Weights of a small sound classifier.
Model: 10.7M parameters, log mel input, arch transformer, norm rmsnorm, activation gelu, layers 6, width 384.
Training: muon at rate 0.039, 33200 steps, batches of 128, held-out accuracy 98%.
Rows from block 3 of a small sound classifier, named by matrix and row number. Rows with one number belong to one neuron. Each number is 200 + 30 x the weight over its row's rms, rounded and kept within 0 to 999. All counts start at 0. After the name is the row's rms in percent of the matrix's.
Before each neuron's rows are labels from the 100 clips, of 14976, where the neuron reaches its highest value: "strongest on" is what is common among them. Only what is clearly more common there than usual is listed. The data: synthesised imitations of 52 everyday sounds, one a clip.
# fc1: MLP up (model.blocks.3.mlp.fc1.weight, 1536x384), inputs 192-383
# fc2: MLP down (model.blocks.3.mlp.fc2.weight, 384x1536, transposed), outputs 192-383

strongest on: spray hiss; machines and effects
fc1.442,126,143,206,152,220,215,201,198,194,235,164,231,216,204,229,192,216,202,169,175,207,198,199,203,243,220,205,222,196,198,213,198,237,185,222,269,240,202,201,228,201,185,146,158,163,240,204,165,194,162,192,150,177,179,213,266,199,205,197,215,209,244,214,196,235,232,265,222,247,241,145,237,218,195,231,175,222,243,213,182,201,170,198,244,189,145,171,176,181,189,251,190,208,267,218,168,188,201,162,142,237,192,255,245,236,219,174,191,187,180,197,208,237,226,158,221,191,143,206,225,155,195,195,200,213,261,204,136,205,152,270,196,168,216,222,190,179,196,242,160,144,192,240,160,253,141,212,204,219,185,236,171,221,174,232,226,219,213,228,219,181,198,222,237,173,184,248,212,219,193,193,159,252,243,188,199,194,228,190,246,226,229,188,254,293,183,253,219,164,166,151,169,179
fc2.442,131,231,234,196,196,218,234,139,165,197,166,198,161,157,247,211,132,244,169,237,194,221,222,197,235,204,207,227,196,237,145,179,154,194,220,207,205,204,190,170,199,170,172,172,181,200,179,177,140,248,182,205,240,207,134,191,170,219,180,215,140,173,245,214,199,174,212,204,210,238,200,173,214,155,183,181,187,181,198,221,228,236,182,203,165,172,156,194,199,175,201,146,195,188,189,237,230,171,241,265,206,193,226,213,174,204,214,233,199,270,192,260,179,207,192,193,158,223,173,188,190,206,173,204,203,166,228,205,192,246,145,235,217,194,198,215,204,181,235,229,194,221,182,238,140,199,200,215,145,195,223,210,198,258,220,181,201,183,157,172,193,241,184,236,185,217,195,199,195,158,204,221,239,268,225,207,146,183,177,194,204,152,245,188,201,248,218,230,232,238,143,196,216

strongest on: animals; howling
fc1.88,116,204,204,195,210,228,226,151,164,165,203,231,158,183,185,210,235,182,185,152,199,208,224,198,193,198,215,191,153,176,181,247,219,162,204,207,202,199,162,192,173,205,228,175,206,160,182,229,273,248,212,181,177,190,188,193,170,193,205,256,217,209,178,155,230,182,256,167,214,144,199,163,210,257,176,210,248,225,201,213,194,217,148,158,155,213,171,230,178,207,238,194,221,197,179,209,200,301,181,189,165,195,255,184,183,197,194,194,227,249,206,174,198,165,189,233,188,174,215,257,152,150,182,200,210,213,194,225,225,189,249,183,159,161,221,196,209,123,190,226,188,216,169,226,192,191,139,237,164,239,229,204,191,184,206,234,207,175,189,176,170,219,165,194,230,245,186,216,194,213,216,184,244,221,219,178,222,211,204,178,184,250,169,194,217,167,201,179,207,194,192,194,181
fc2.88,119,230,264,269,226,240,142,126,253,213,220,198,251,157,181,225,174,242,213,233,181,188,195,234,228,227,188,255,170,151,190,153,212,205,214,231,191,184,143,189,177,227,226,215,203,185,252,169,183,210,191,154,195,212,232,180,173,201,249,241,172,185,195,158,232,197,225,143,190,234,243,203,198,212,194,147,196,187,211,201,191,219,219,232,177,226,151,234,194,159,180,195,238,161,209,202,240,171,200,188,194,218,192,235,206,201,189,179,202,233,168,168,237,157,162,184,172,195,162,181,246,123,201,208,223,162,191,218,233,248,207,217,227,223,149,160,179,229,167,207,224,190,187,192,194,206,234,200,241,181,247,206,160,186,168,257,217,222,190,195,209,196,262,173,130,150,135,159,218,171,203,192,180,187,185,209,194,226,218,165,216,255,169,233,186,208,195,209,197,237,194,144,162

strongest on: spray hiss; coin spinning
fc1.594,071,212,188,229,220,209,173,237,199,224,160,230,145,149,227,226,214,196,166,223,146,160,154,192,205,150,218,207,251,167,245,185,234,193,170,211,141,218,207,168,142,193,257,156,229,179,224,221,274,178,217,163,202,195,194,158,183,205,240,207,168,210,192,196,194,160,232,189,184,172,211,188,207,136,201,194,177,203,183,199,240,221,188,162,181,200,163,211,221,161,206,188,160,211,193,181,240,199,159,181,159,240,220,157,161,206,198,194,193,247,200,266,232,207,207,204,243,220,217,206,148,174,221,190,235,212,206,257,241,186,164,256,151,223,213,205,205,223,219,204,190,216,215,180,214,181,225,198,175,191,228,172,194,189,214,184,279,198,202,229,190,211,164,226,211,222,150,219,198,186,234,191,217,174,195,188,198,211,169,218,210,145,183,187,192,174,217,185,169,241,221,186,223
fc2.594,064,168,221,212,142,249,161,169,243,151,175,194,223,206,216,221,202,193,210,164,201,167,199,201,245,183,195,195,177,263,155,205,206,252,246,182,214,188,187,237,176,215,196,179,181,182,169,250,208,248,175,238,198,230,197,187,204,166,174,203,238,164,205,166,204,212,209,213,188,139,198,228,175,195,195,260,198,255,208,103,148,235,211,244,196,247,196,224,192,194,196,179,238,177,198,240,253,255,238,171,201,192,201,217,151,230,223,193,183,244,159,242,209,214,196,169,210,237,208,171,207,183,205,202,222,213,210,216,249,166,176,229,200,209,181,156,228,174,214,248,156,160,211,122,180,232,187,148,214,202,123,182,174,184,174,229,193,226,185,228,156,202,216,230,197,159,133,249,200,173,235,210,224,189,155,191,154,196,168,227,221,163,198,234,247,241,250,279,234,224,154,213,218

strongest on: muffled (low-pass); people; coughing
fc1.460,087,154,171,241,202,240,188,173,170,185,272,179,185,172,232,208,215,220,199,167,236,206,156,191,216,224,169,203,213,163,189,151,214,207,207,205,229,183,215,232,191,212,208,184,206,202,156,219,173,203,152,230,182,130,189,186,150,257,211,231,199,165,160,164,204,171,209,252,232,113,216,179,213,210,219,188,190,182,164,198,145,198,210,193,165,187,213,221,248,213,230,230,215,204,203,218,225,276,155,138,183,209,217,174,263,142,169,189,197,229,193,208,236,199,162,188,190,162,164,182,179,220,223,186,228,163,250,189,192,223,176,186,181,157,157,239,168,213,172,206,197,186,229,240,194,140,208,202,200,194,193,195,214,210,137,204,189,173,208,204,248,190,216,265,200,150,252,213,178,191,261,200,161,196,212,239,264,218,250,216,238,192,269,236,196,222,238,257,168,208,179,160,219
fc2.460,090,204,244,114,174,184,192,185,196,218,152,235,219,176,222,193,243,151,238,191,201,181,245,165,236,233,169,195,229,207,200,226,209,180,250,200,204,250,198,176,168,212,243,177,194,218,239,165,203,197,181,171,175,217,215,205,197,238,214,227,210,181,157,203,190,165,181,193,232,218,185,157,220,202,188,163,183,172,263,231,257,240,230,201,202,152,183,192,173,234,169,229,198,211,218,189,237,187,174,215,150,253,210,217,179,207,209,175,189,214,175,212,167,141,245,207,170,158,143,172,220,194,184,145,155,243,211,271,201,169,257,199,234,258,193,216,171,211,187,218,230,169,223,274,230,157,184,232,191,218,213,219,209,203,189,193,263,118,231,177,206,151,260,188,198,198,256,160,229,158,202,143,189,245,185,193,238,174,198,219,120,190,172,189,196,213,219,209,180,225,162,266,258

strongest on: muffled (low-pass)
fc1.130,069,162,201,203,214,219,236,162,166,205,159,223,245,214,204,239,168,189,129,157,233,226,189,184,299,127,143,160,174,201,168,208,225,217,148,200,270,223,189,184,225,239,163,129,179,220,210,209,168,184,201,134,176,167,242,215,174,229,232,175,210,211,175,203,131,221,170,185,173,133,202,157,171,232,230,216,145,146,201,183,180,179,221,219,179,224,188,229,189,157,142,233,186,253,178,210,191,262,180,225,218,217,243,198,245,223,162,205,237,214,177,224,215,195,184,195,219,164,189,224,228,234,233,225,167,165,157,162,156,245,218,228,203,196,231,142,220,233,197,191,134,192,178,222,205,224,203,198,171,152,208,193,149,214,214,178,206,207,212,196,225,196,243,188,211,180,246,233,190,232,187,221,201,227,176,167,154,212,222,198,195,187,198,227,152,134,192,179,184,217,163,204,305
fc2.130,072,173,258,116,183,222,226,247,151,177,240,221,171,161,211,195,215,147,176,193,234,204,273,168,215,255,190,217,232,189,190,175,182,157,213,202,191,213,229,191,224,191,164,214,198,168,202,211,180,137,184,199,159,207,258,252,177,224,168,235,179,185,243,147,202,183,192,192,233,227,228,183,195,132,187,198,201,163,194,215,173,178,249,231,256,221,177,192,210,258,184,202,215,217,228,198,231,198,213,160,188,202,245,200,185,208,189,209,232,204,186,197,215,211,211,236,190,214,223,186,153,209,257,199,193,232,247,192,250,170,237,203,227,159,219,199,227,177,223,164,195,174,201,197,201,124,171,215,182,260,214,196,213,219,214,168,210,157,206,193,221,148,212,222,181,217,226,218,212,233,199,213,147,164,240,191,215,206,200,111,200,163,161,144,147,213,192,224,192,193,204,214,225

strongest on: muffled (low-pass); reverberation; text has "room"; text has "reverberant"
fc1.601,098,204,210,169,193,269,188,182,190,183,176,180,190,236,198,202,204,229,238,155,199,214,158,189,207,203,180,232,172,247,190,245,207,200,202,235,219,182,187,225,235,188,215,144,218,200,155,222,193,168,205,199,188,237,261,240,214,209,243,188,211,230,212,230,194,237,185,178,237,154,182,202,221,190,126,197,206,188,173,207,195,216,195,240,182,208,165,174,228,283,261,204,207,247,197,173,216,210,159,213,207,179,181,202,221,159,196,216,195,224,172,177,219,248,183,203,195,216,203,178,229,201,181,224,210,179,209,211,202,220,217,170,179,158,208,153,239,279,209,169,162,181,217,150,201,140,216,204,226,154,177,249,229,173,152,204,170,196,231,157,160,176,206,229,187,196,231,187,231,260,129,246,167,171,189,264,225,167,215,255,210,265,186,203,174,159,221,227,149,213,164,212,239
fc2.601,099,185,154,186,224,185,223,248,201,193,211,216,243,187,232,220,242,189,272,143,279,192,183,257,210,210,219,187,201,210,187,118,184,233,200,219,240,249,217,177,175,205,221,217,175,234,235,230,188,222,207,217,196,194,231,186,166,274,166,239,210,183,148,249,170,219,204,222,191,224,132,213,199,157,197,212,252,211,225,184,233,224,219,164,198,202,186,134,208,174,208,235,216,238,213,147,226,232,264,234,204,209,204,208,169,212,190,219,190,226,243,197,188,228,231,220,187,191,169,172,207,171,219,196,227,232,181,251,220,190,210,204,151,211,212,265,185,227,210,192,183,174,215,266,213,178,183,182,206,145,185,175,220,193,199,197,235,127,226,179,160,168,236,264,166,209,176,159,212,186,180,206,172,174,201,224,241,196,166,215,191,138,162,190,178,206,185,161,194,198,201,173,161

strongest on: animals; howling; meowing
fc1.330,078,180,194,188,208,182,250,197,174,225,186,162,281,213,144,194,204,169,212,174,118,185,242,245,206,192,211,238,185,249,227,154,209,238,166,197,165,200,250,162,209,210,196,170,212,215,232,153,197,232,196,175,184,244,190,203,187,206,200,202,220,220,212,219,239,170,221,191,165,195,189,251,197,184,159,217,206,203,256,226,158,221,225,120,192,243,257,204,243,232,234,257,184,230,161,179,224,219,220,168,173,226,231,219,183,248,207,174,222,221,179,164,168,209,143,225,161,244,224,185,172,245,216,240,227,237,242,208,254,188,190,187,182,176,130,209,202,215,183,240,169,206,144,171,244,152,166,176,186,201,178,205,210,220,183,189,155,234,259,164,205,227,222,148,215,266,181,144,225,178,231,235,203,228,186,177,213,151,200,222,187,224,213,212,241,225,183,250,230,239,221,179,189
fc2.330,075,248,241,220,219,205,250,230,185,208,154,211,217,187,210,210,168,206,166,225,162,210,192,156,181,234,177,219,191,218,210,190,196,166,136,221,214,215,182,208,175,230,255,216,169,236,161,258,244,207,111,228,193,194,219,123,178,208,176,226,250,258,183,206,199,212,221,183,197,195,221,228,148,215,228,178,172,216,217,159,131,182,196,231,132,209,234,162,234,150,222,191,194,227,206,217,235,218,196,181,165,191,241,253,195,225,207,164,161,256,209,161,140,229,173,247,189,227,176,163,150,207,185,208,177,192,161,167,164,213,226,170,241,238,206,196,220,166,209,185,218,204,185,251,227,202,222,197,186,223,165,162,255,194,195,230,186,181,193,183,229,227,165,206,230,174,161,184,154,235,181,215,168,203,152,215,207,229,181,219,240,215,256,172,194,172,205,199,211,170,161,209,227

strongest on: spray hiss; machines and effects
fc1.117,095,194,135,164,241,165,197,216,216,125,189,192,171,226,202,142,208,198,161,219,201,207,159,195,161,214,217,183,177,191,239,200,252,235,148,194,194,170,232,258,165,196,218,190,235,239,174,214,212,172,168,212,221,165,191,253,118,189,200,254,225,179,187,201,177,223,190,212,244,195,114,171,236,153,181,211,264,206,173,147,148,198,194,144,175,215,153,241,217,169,235,157,180,178,213,176,217,248,171,194,217,246,204,195,179,183,183,224,213,194,140,248,229,173,191,184,148,215,167,282,167,226,185,209,223,196,253,208,220,175,157,200,193,199,169,210,201,219,179,161,226,212,245,203,149,225,164,165,146,219,207,251,170,225,210,162,144,191,194,191,218,152,197,222,195,226,177,246,175,164,184,163,218,208,278,199,208,189,171,227,191,260,181,217,243,216,234,206,211,203,139,199,197
fc2.117,100,179,200,216,196,260,173,227,194,213,186,244,167,252,220,194,167,193,225,192,210,217,183,190,213,175,142,196,155,185,272,238,210,246,204,208,191,186,215,212,179,197,193,182,206,216,189,149,203,211,196,179,163,171,179,198,243,215,213,174,190,183,235,206,255,191,237,212,151,226,209,221,273,208,192,160,164,183,195,183,166,209,190,257,221,203,182,218,180,244,166,209,190,196,204,204,206,161,204,242,158,274,195,254,218,245,214,176,183,202,204,192,320,210,229,167,233,257,196,209,175,176,188,185,196,205,228,237,247,190,209,184,191,229,189,179,217,194,235,158,203,166,236,184,153,206,213,237,146,257,206,186,159,183,188,233,190,217,172,191,201,165,224,162,212,193,207,163,261,187,206,180,188,212,180,202,192,241,158,154,158,190,172,245,149,216,207,190,206,175,183,197,294

strongest on: muffled (low-pass); howling
fc1.302,104,141,212,213,171,179,153,196,137,137,218,144,199,216,189,191,226,188,170,254,165,147,251,172,230,164,168,170,218,157,177,264,189,173,227,212,166,202,192,244,237,145,223,203,191,207,201,234,270,235,226,198,167,215,180,279,208,197,173,180,255,218,135,247,193,251,186,202,240,191,235,255,191,188,166,178,222,178,244,152,214,205,207,169,168,199,219,225,226,224,233,248,225,179,237,200,154,190,178,180,230,157,184,155,199,202,217,217,202,204,219,233,248,208,229,219,246,206,124,151,210,176,231,191,226,210,206,181,134,215,235,227,171,189,218,235,210,264,214,236,225,218,218,209,227,217,176,209,182,196,183,174,221,164,206,251,194,244,185,168,214,172,211,167,149,172,203,214,166,193,189,174,216,227,211,189,190,221,227,208,284,221,230,199,180,195,200,204,169,162,207,194,271
fc2.302,103,255,224,247,185,204,198,196,143,206,151,167,257,184,183,177,150,246,203,188,191,242,222,235,154,183,210,167,162,233,190,200,254,223,217,151,172,157,217,221,216,157,204,192,235,214,163,161,192,223,224,201,148,225,196,222,250,159,192,243,222,205,237,194,243,195,175,226,212,194,200,230,175,199,240,206,211,226,161,211,173,192,173,241,180,200,246,233,177,228,211,136,198,191,211,176,181,179,177,217,165,226,201,216,198,205,167,215,179,171,253,182,230,224,187,194,204,187,264,240,189,163,182,209,201,152,204,221,222,240,208,191,191,168,222,192,212,231,230,176,204,221,175,225,212,226,177,217,202,186,209,240,209,172,233,154,204,235,224,174,187,174,263,241,219,167,183,207,151,166,166,211,183,245,237,170,233,212,192,173,243,191,152,197,191,263,179,177,143,257,250,153,231

strongest on: spray hiss; machines and effects
fc1.517,114,193,154,216,193,212,162,173,177,194,216,242,187,217,221,246,213,150,213,259,255,250,183,201,247,163,201,211,232,201,213,178,210,194,226,168,154,213,230,128,194,185,188,166,235,178,157,228,218,204,243,205,228,167,142,230,199,113,207,182,195,196,228,163,203,225,225,267,211,225,164,247,222,221,169,214,189,242,223,119,250,259,179,193,178,118,127,185,177,139,194,184,240,252,211,214,190,223,230,181,213,188,194,191,216,203,171,218,186,222,187,205,234,205,202,167,243,167,184,198,158,218,164,182,202,215,172,183,275,192,165,243,183,189,204,192,227,208,227,201,197,201,219,193,175,229,151,209,213,167,175,147,255,160,271,241,207,177,160,214,191,181,203,231,140,237,241,176,273,154,190,191,238,207,243,194,147,154,234,214,248,152,196,204,195,168,204,190,204,199,210,159,198
fc2.517,110,219,273,203,161,222,207,153,228,185,128,205,220,199,200,221,165,204,219,209,183,199,212,191,193,166,216,170,201,236,213,170,195,193,175,234,219,162,199,206,191,226,206,220,214,185,197,162,189,208,160,199,189,253,157,211,207,244,194,273,175,178,229,216,285,216,186,183,180,152,233,201,184,177,202,248,254,155,154,243,176,220,178,210,202,212,199,211,173,200,220,154,190,210,193,237,222,251,207,228,185,203,203,182,164,205,195,187,251,237,221,236,212,208,181,245,191,205,185,166,153,242,169,202,185,201,195,230,228,234,189,181,187,201,163,200,201,219,237,209,205,183,173,242,141,141,188,135,205,194,218,192,227,212,227,199,203,174,183,227,164,235,217,236,194,200,189,206,173,185,243,196,308,252,200,172,213,217,188,204,231,206,210,235,262,223,182,276,180,192,195,128,280

strongest on: laser zap; machines and effects
fc1.140,088,213,212,147,228,190,155,262,126,207,207,166,178,200,203,212,180,176,185,192,230,189,214,227,182,154,179,194,205,232,221,231,197,176,185,193,194,208,182,241,181,230,225,227,202,168,192,219,193,184,235,216,215,218,174,215,180,207,191,203,182,196,228,188,222,179,218,254,225,177,193,139,171,154,213,211,184,226,165,224,239,213,178,267,214,235,151,209,157,184,210,228,191,165,184,179,257,178,145,233,215,221,221,184,186,211,196,208,210,182,153,251,178,192,191,182,185,231,168,239,167,153,203,180,201,202,207,204,220,247,189,210,283,195,182,180,171,235,222,230,178,161,160,146,172,191,215,211,195,200,223,229,253,219,165,196,180,171,171,197,203,174,251,220,270,181,235,211,233,232,250,174,132,228,198,215,202,174,225,225,214,147,214,214,220,178,186,233,228,275,223,221,213
fc2.140,084,198,206,182,184,193,208,198,193,202,192,150,204,224,190,240,152,218,213,242,264,212,196,148,233,196,193,243,234,140,192,208,222,210,188,139,185,216,183,207,120,205,253,194,215,198,233,231,181,226,209,187,197,152,176,241,168,203,207,227,175,198,231,264,253,183,135,183,188,198,176,150,209,199,205,210,173,148,226,189,152,179,159,226,185,276,161,222,207,191,251,166,206,241,177,204,231,196,119,237,224,246,231,232,187,228,223,164,217,213,152,238,168,215,231,233,202,220,211,225,178,151,224,164,199,205,161,178,230,190,207,257,153,238,225,209,212,226,186,195,239,193,194,134,164,177,169,227,161,231,238,188,226,206,212,246,173,231,107,210,165,246,208,229,193,209,228,176,190,225,233,181,204,229,216,214,182,274,188,219,217,140,206,182,195,251,212,226,225,231,138,166,204

strongest on: spray hiss
fc1.179,104,145,272,139,170,201,177,137,199,187,210,173,208,209,228,190,178,175,194,173,214,161,183,213,223,238,178,188,191,183,170,216,226,199,213,236,175,211,229,213,173,223,192,195,217,220,227,245,186,268,244,149,179,152,229,196,161,153,253,204,206,210,173,214,191,159,191,226,194,218,193,176,172,203,184,164,179,225,187,204,198,174,211,228,181,227,191,202,244,201,151,174,177,161,139,242,237,196,182,163,170,224,253,233,188,183,180,238,235,229,211,196,233,165,170,187,233,216,202,197,193,266,156,204,219,164,167,163,199,234,273,192,207,208,246,189,233,213,197,203,169,208,202,199,140,186,154,196,190,202,233,273,220,184,212,155,159,217,257,232,236,208,249,208,229,174,217,195,211,181,188,179,191,177,203,226,249,182,211,209,170,180,199,257,200,253,243,251,179,212,173,213,135
fc2.179,106,233,204,240,201,198,193,228,260,195,159,191,172,184,214,166,188,177,240,192,208,223,158,153,234,167,228,219,194,222,232,201,179,192,170,239,228,169,138,176,223,242,135,231,170,157,191,231,217,200,238,209,253,224,194,169,200,197,201,232,175,156,232,174,202,220,260,237,154,208,209,188,233,169,130,202,176,170,211,191,203,205,149,231,224,153,174,249,171,204,225,143,239,166,275,179,250,220,217,232,190,230,196,222,144,223,142,199,154,179,236,161,196,197,247,174,189,180,252,195,211,212,154,205,193,190,185,239,215,219,144,245,180,188,237,217,206,190,175,186,172,213,220,193,230,210,197,212,193,231,188,199,177,182,173,243,200,175,200,227,153,215,197,211,238,194,175,232,206,180,174,211,258,218,194,231,193,239,184,207,185,202,214,191,200,159,228,191,158,122,260,228,188

strongest on: laser zap
fc1.543,016,205,247,222,226,259,213,231,228,214,215,198,203,179,226,165,178,212,191,202,157,245,222,132,191,202,177,245,180,214,220,247,162,187,225,217,208,192,181,194,227,180,189,183,201,181,194,223,233,215,187,208,199,136,187,204,182,128,217,190,200,247,165,172,204,200,189,206,233,185,204,170,194,221,212,204,230,191,151,267,229,217,225,223,234,221,175,212,179,211,166,232,148,167,244,182,196,206,181,223,183,220,200,182,193,251,189,201,166,217,152,243,160,185,213,158,214,191,194,224,226,255,200,250,191,195,225,245,237,231,184,232,219,206,192,239,188,175,209,176,216,184,203,192,195,175,212,171,201,195,221,221,154,288,155,179,156,191,230,211,254,177,235,194,196,204,162,145,164,250,230,234,139,238,178,188,205,181,201,274,234,218,213,167,161,270,216,198,186,209,229,165,248
fc2.543,014,144,180,227,215,177,182,168,161,183,160,212,222,254,226,202,168,209,186,160,166,157,220,220,198,182,149,196,187,206,143,183,213,195,196,218,220,165,176,198,199,245,228,209,190,154,247,225,186,202,186,180,215,259,174,200,173,273,218,217,191,200,161,200,162,228,221,234,156,192,188,231,201,147,202,224,199,223,245,178,220,168,229,232,217,214,154,158,247,242,170,198,245,166,193,183,237,231,164,185,215,207,204,214,221,195,227,215,230,176,185,147,240,212,193,173,164,204,142,164,176,219,200,224,230,195,206,135,169,177,156,192,228,214,241,197,198,241,157,219,214,100,237,164,216,195,216,162,227,165,177,213,215,146,199,216,235,184,205,151,189,208,249,204,196,186,176,173,239,181,225,212,185,219,182,174,200,219,190,159,197,167,183,165,216,171,165,236,200,152,173,191,120

strongest on: spray hiss; machines and effects
fc1.236,083,147,252,179,194,204,216,170,195,190,188,247,161,213,190,228,186,198,207,209,249,163,172,233,192,168,196,228,180,188,238,195,196,224,195,236,186,231,250,224,209,235,155,174,218,226,152,165,210,215,152,240,166,186,178,179,205,237,202,204,198,151,215,214,238,198,181,193,226,193,221,146,174,209,243,228,165,234,160,231,213,162,132,193,169,209,242,186,196,248,231,189,149,254,248,206,217,218,206,176,267,176,189,202,168,195,235,228,159,227,223,186,198,185,165,206,142,185,156,195,177,165,194,245,252,152,173,209,215,207,225,201,218,176,205,215,237,175,177,187,203,154,268,224,207,162,251,208,163,193,181,221,234,221,244,238,230,210,109,183,224,135,254,170,168,224,187,184,233,140,150,198,233,209,202,195,218,249,148,174,213,189,227,189,217,168,247,169,173,212,217,175,179
fc2.236,083,203,133,236,205,167,225,186,214,219,184,173,193,206,201,214,161,241,223,227,133,164,221,203,198,168,162,219,195,204,224,192,140,197,205,181,201,194,181,146,170,183,206,204,184,209,154,178,206,129,168,190,240,191,266,176,216,138,228,242,222,167,164,212,185,166,153,222,262,182,173,132,239,195,198,236,154,189,235,221,196,175,226,270,226,131,220,160,165,194,103,135,254,255,192,121,177,220,245,125,246,195,248,204,215,184,166,195,189,199,193,216,197,176,207,186,186,204,225,188,178,192,224,164,183,220,207,190,192,154,190,198,177,209,232,196,218,197,237,237,230,153,213,206,188,218,171,230,182,199,214,217,202,123,158,216,253,184,253,211,218,229,203,174,207,202,161,201,209,230,217,195,213,244,202,187,181,215,196,176,196,171,238,220,220,219,266,220,183,183,185,143,206

strongest on: muffled (low-pass)
fc1.325,088,176,215,158,187,188,220,192,223,196,165,227,238,189,208,209,226,240,235,200,193,175,152,208,218,144,234,206,180,255,225,174,180,160,234,205,199,213,163,191,203,204,176,209,208,208,197,191,232,205,206,210,199,212,223,158,165,209,143,250,143,220,160,220,249,205,215,174,167,246,180,187,176,225,254,202,195,175,223,195,212,156,191,161,262,217,193,188,254,198,233,167,257,147,211,252,201,169,146,171,226,183,217,203,182,201,222,189,197,210,208,205,181,208,276,187,236,182,188,212,218,212,216,206,182,174,235,180,142,226,211,244,204,210,238,243,209,160,259,207,193,198,184,192,185,268,194,180,237,208,161,141,205,232,200,220,211,235,227,199,201,232,175,191,160,187,201,257,206,162,197,204,202,235,218,163,167,182,235,236,173,225,200,222,241,248,180,169,197,165,177,278,191
fc2.325,088,156,194,220,241,164,251,206,221,265,172,193,202,209,158,188,187,185,203,258,237,150,232,189,223,179,180,192,214,240,164,178,190,142,198,231,138,198,269,194,195,183,218,169,214,190,202,145,157,219,193,212,209,187,189,216,200,160,242,243,205,209,221,202,197,183,188,227,151,199,261,159,195,191,186,214,244,216,171,203,247,198,236,220,187,182,217,215,161,194,246,172,160,224,173,221,225,169,203,197,200,210,188,208,207,261,192,248,198,144,193,244,128,217,187,249,220,169,236,215,209,201,132,227,205,218,241,182,259,178,184,196,257,194,245,185,218,140,130,188,165,190,169,213,120,248,271,248,194,164,247,211,208,166,237,174,195,219,179,193,196,156,212,204,185,242,260,241,268,231,212,227,214,217,179,174,191,157,202,253,196,209,161,182,231,191,238,214,198,191,231,142,205

strongest on: muffled (low-pass); engine
fc1.152,071,150,220,234,198,176,225,205,200,152,160,222,166,196,259,184,160,216,227,154,249,162,204,184,213,190,234,227,176,174,235,146,162,191,131,238,213,201,226,212,244,212,222,238,193,215,169,206,228,184,229,173,238,178,173,185,205,173,204,257,207,243,195,174,183,176,179,166,258,189,235,192,189,216,160,215,208,224,210,182,220,204,209,197,225,211,216,193,249,183,188,255,215,209,218,214,213,205,191,199,232,184,209,267,232,176,167,224,195,252,200,245,197,197,206,181,220,147,286,241,245,166,224,183,199,251,234,220,211,200,184,194,194,172,193,168,180,186,217,238,189,245,217,165,162,179,152,171,208,194,191,187,214,196,228,176,187,218,222,236,242,242,177,219,157,170,185,200,176,167,168,209,232,186,184,212,212,192,222,233,205,220,217,159,148,183,156,199,219,152,180,236,181
fc2.152,072,242,187,187,247,214,198,212,159,206,213,236,229,224,234,167,160,226,206,151,176,163,134,163,205,168,212,160,198,219,246,185,170,210,203,211,183,194,235,179,211,186,221,188,206,164,180,247,199,232,225,183,145,223,156,187,215,126,190,162,249,176,217,197,248,205,181,250,226,153,155,236,240,150,229,230,222,160,165,174,208,165,172,224,241,243,194,159,230,244,189,145,135,166,233,212,254,149,187,214,204,192,193,188,230,140,247,192,207,242,162,280,247,239,217,235,215,169,224,187,191,196,224,208,206,184,151,209,212,178,170,199,204,185,208,194,257,193,219,206,199,188,173,213,232,231,210,196,166,184,181,175,196,209,161,215,187,222,257,201,184,169,185,218,218,213,185,242,113,193,223,199,201,188,201,212,180,184,175,181,234,183,180,156,236,197,153,236,221,217,213,205,236

strongest on: animals; mooing
fc1.182,123,221,186,237,149,195,176,200,202,174,242,176,159,176,177,174,180,164,239,192,206,173,265,179,174,197,215,181,157,168,188,208,240,145,187,202,180,222,233,175,207,235,214,203,146,187,241,158,188,244,146,182,223,250,161,200,164,244,171,284,155,166,227,216,160,232,130,231,146,223,230,228,155,256,278,213,228,164,202,239,159,193,181,264,183,209,189,203,283,215,177,210,186,161,264,236,175,194,144,194,229,253,210,234,168,179,99,214,191,182,200,186,192,193,214,181,197,164,259,173,180,174,187,202,215,172,244,157,201,225,191,202,268,189,188,183,180,259,214,183,236,244,252,198,153,186,167,229,232,203,151,207,223,234,141,175,215,200,207,166,229,180,173,198,216,175,171,219,141,199,195,207,223,200,217,171,184,219,194,207,173,184,208,228,164,213,201,186,213,149,231,156,212
fc2.182,124,230,158,176,229,207,191,209,209,205,224,234,229,212,191,149,242,173,227,209,207,184,216,221,225,208,248,176,204,187,204,193,206,212,186,220,220,196,230,178,233,213,197,188,203,225,136,168,191,231,251,209,214,192,264,182,223,153,242,181,219,209,223,193,211,169,215,202,239,217,186,187,190,190,196,193,201,234,238,153,196,191,212,156,239,200,185,171,147,220,212,174,143,206,169,173,169,172,208,113,218,233,203,163,197,211,259,202,221,165,200,250,201,175,196,216,173,173,177,194,229,195,189,263,186,224,182,194,174,179,236,238,185,223,244,203,244,222,221,196,207,169,223,167,211,198,174,238,175,201,213,231,174,190,224,170,192,160,188,226,218,224,206,167,175,172,211,215,172,178,139,173,212,166,191,231,143,220,207,138,152,183,187,202,175,188,137,174,200,144,215,206,98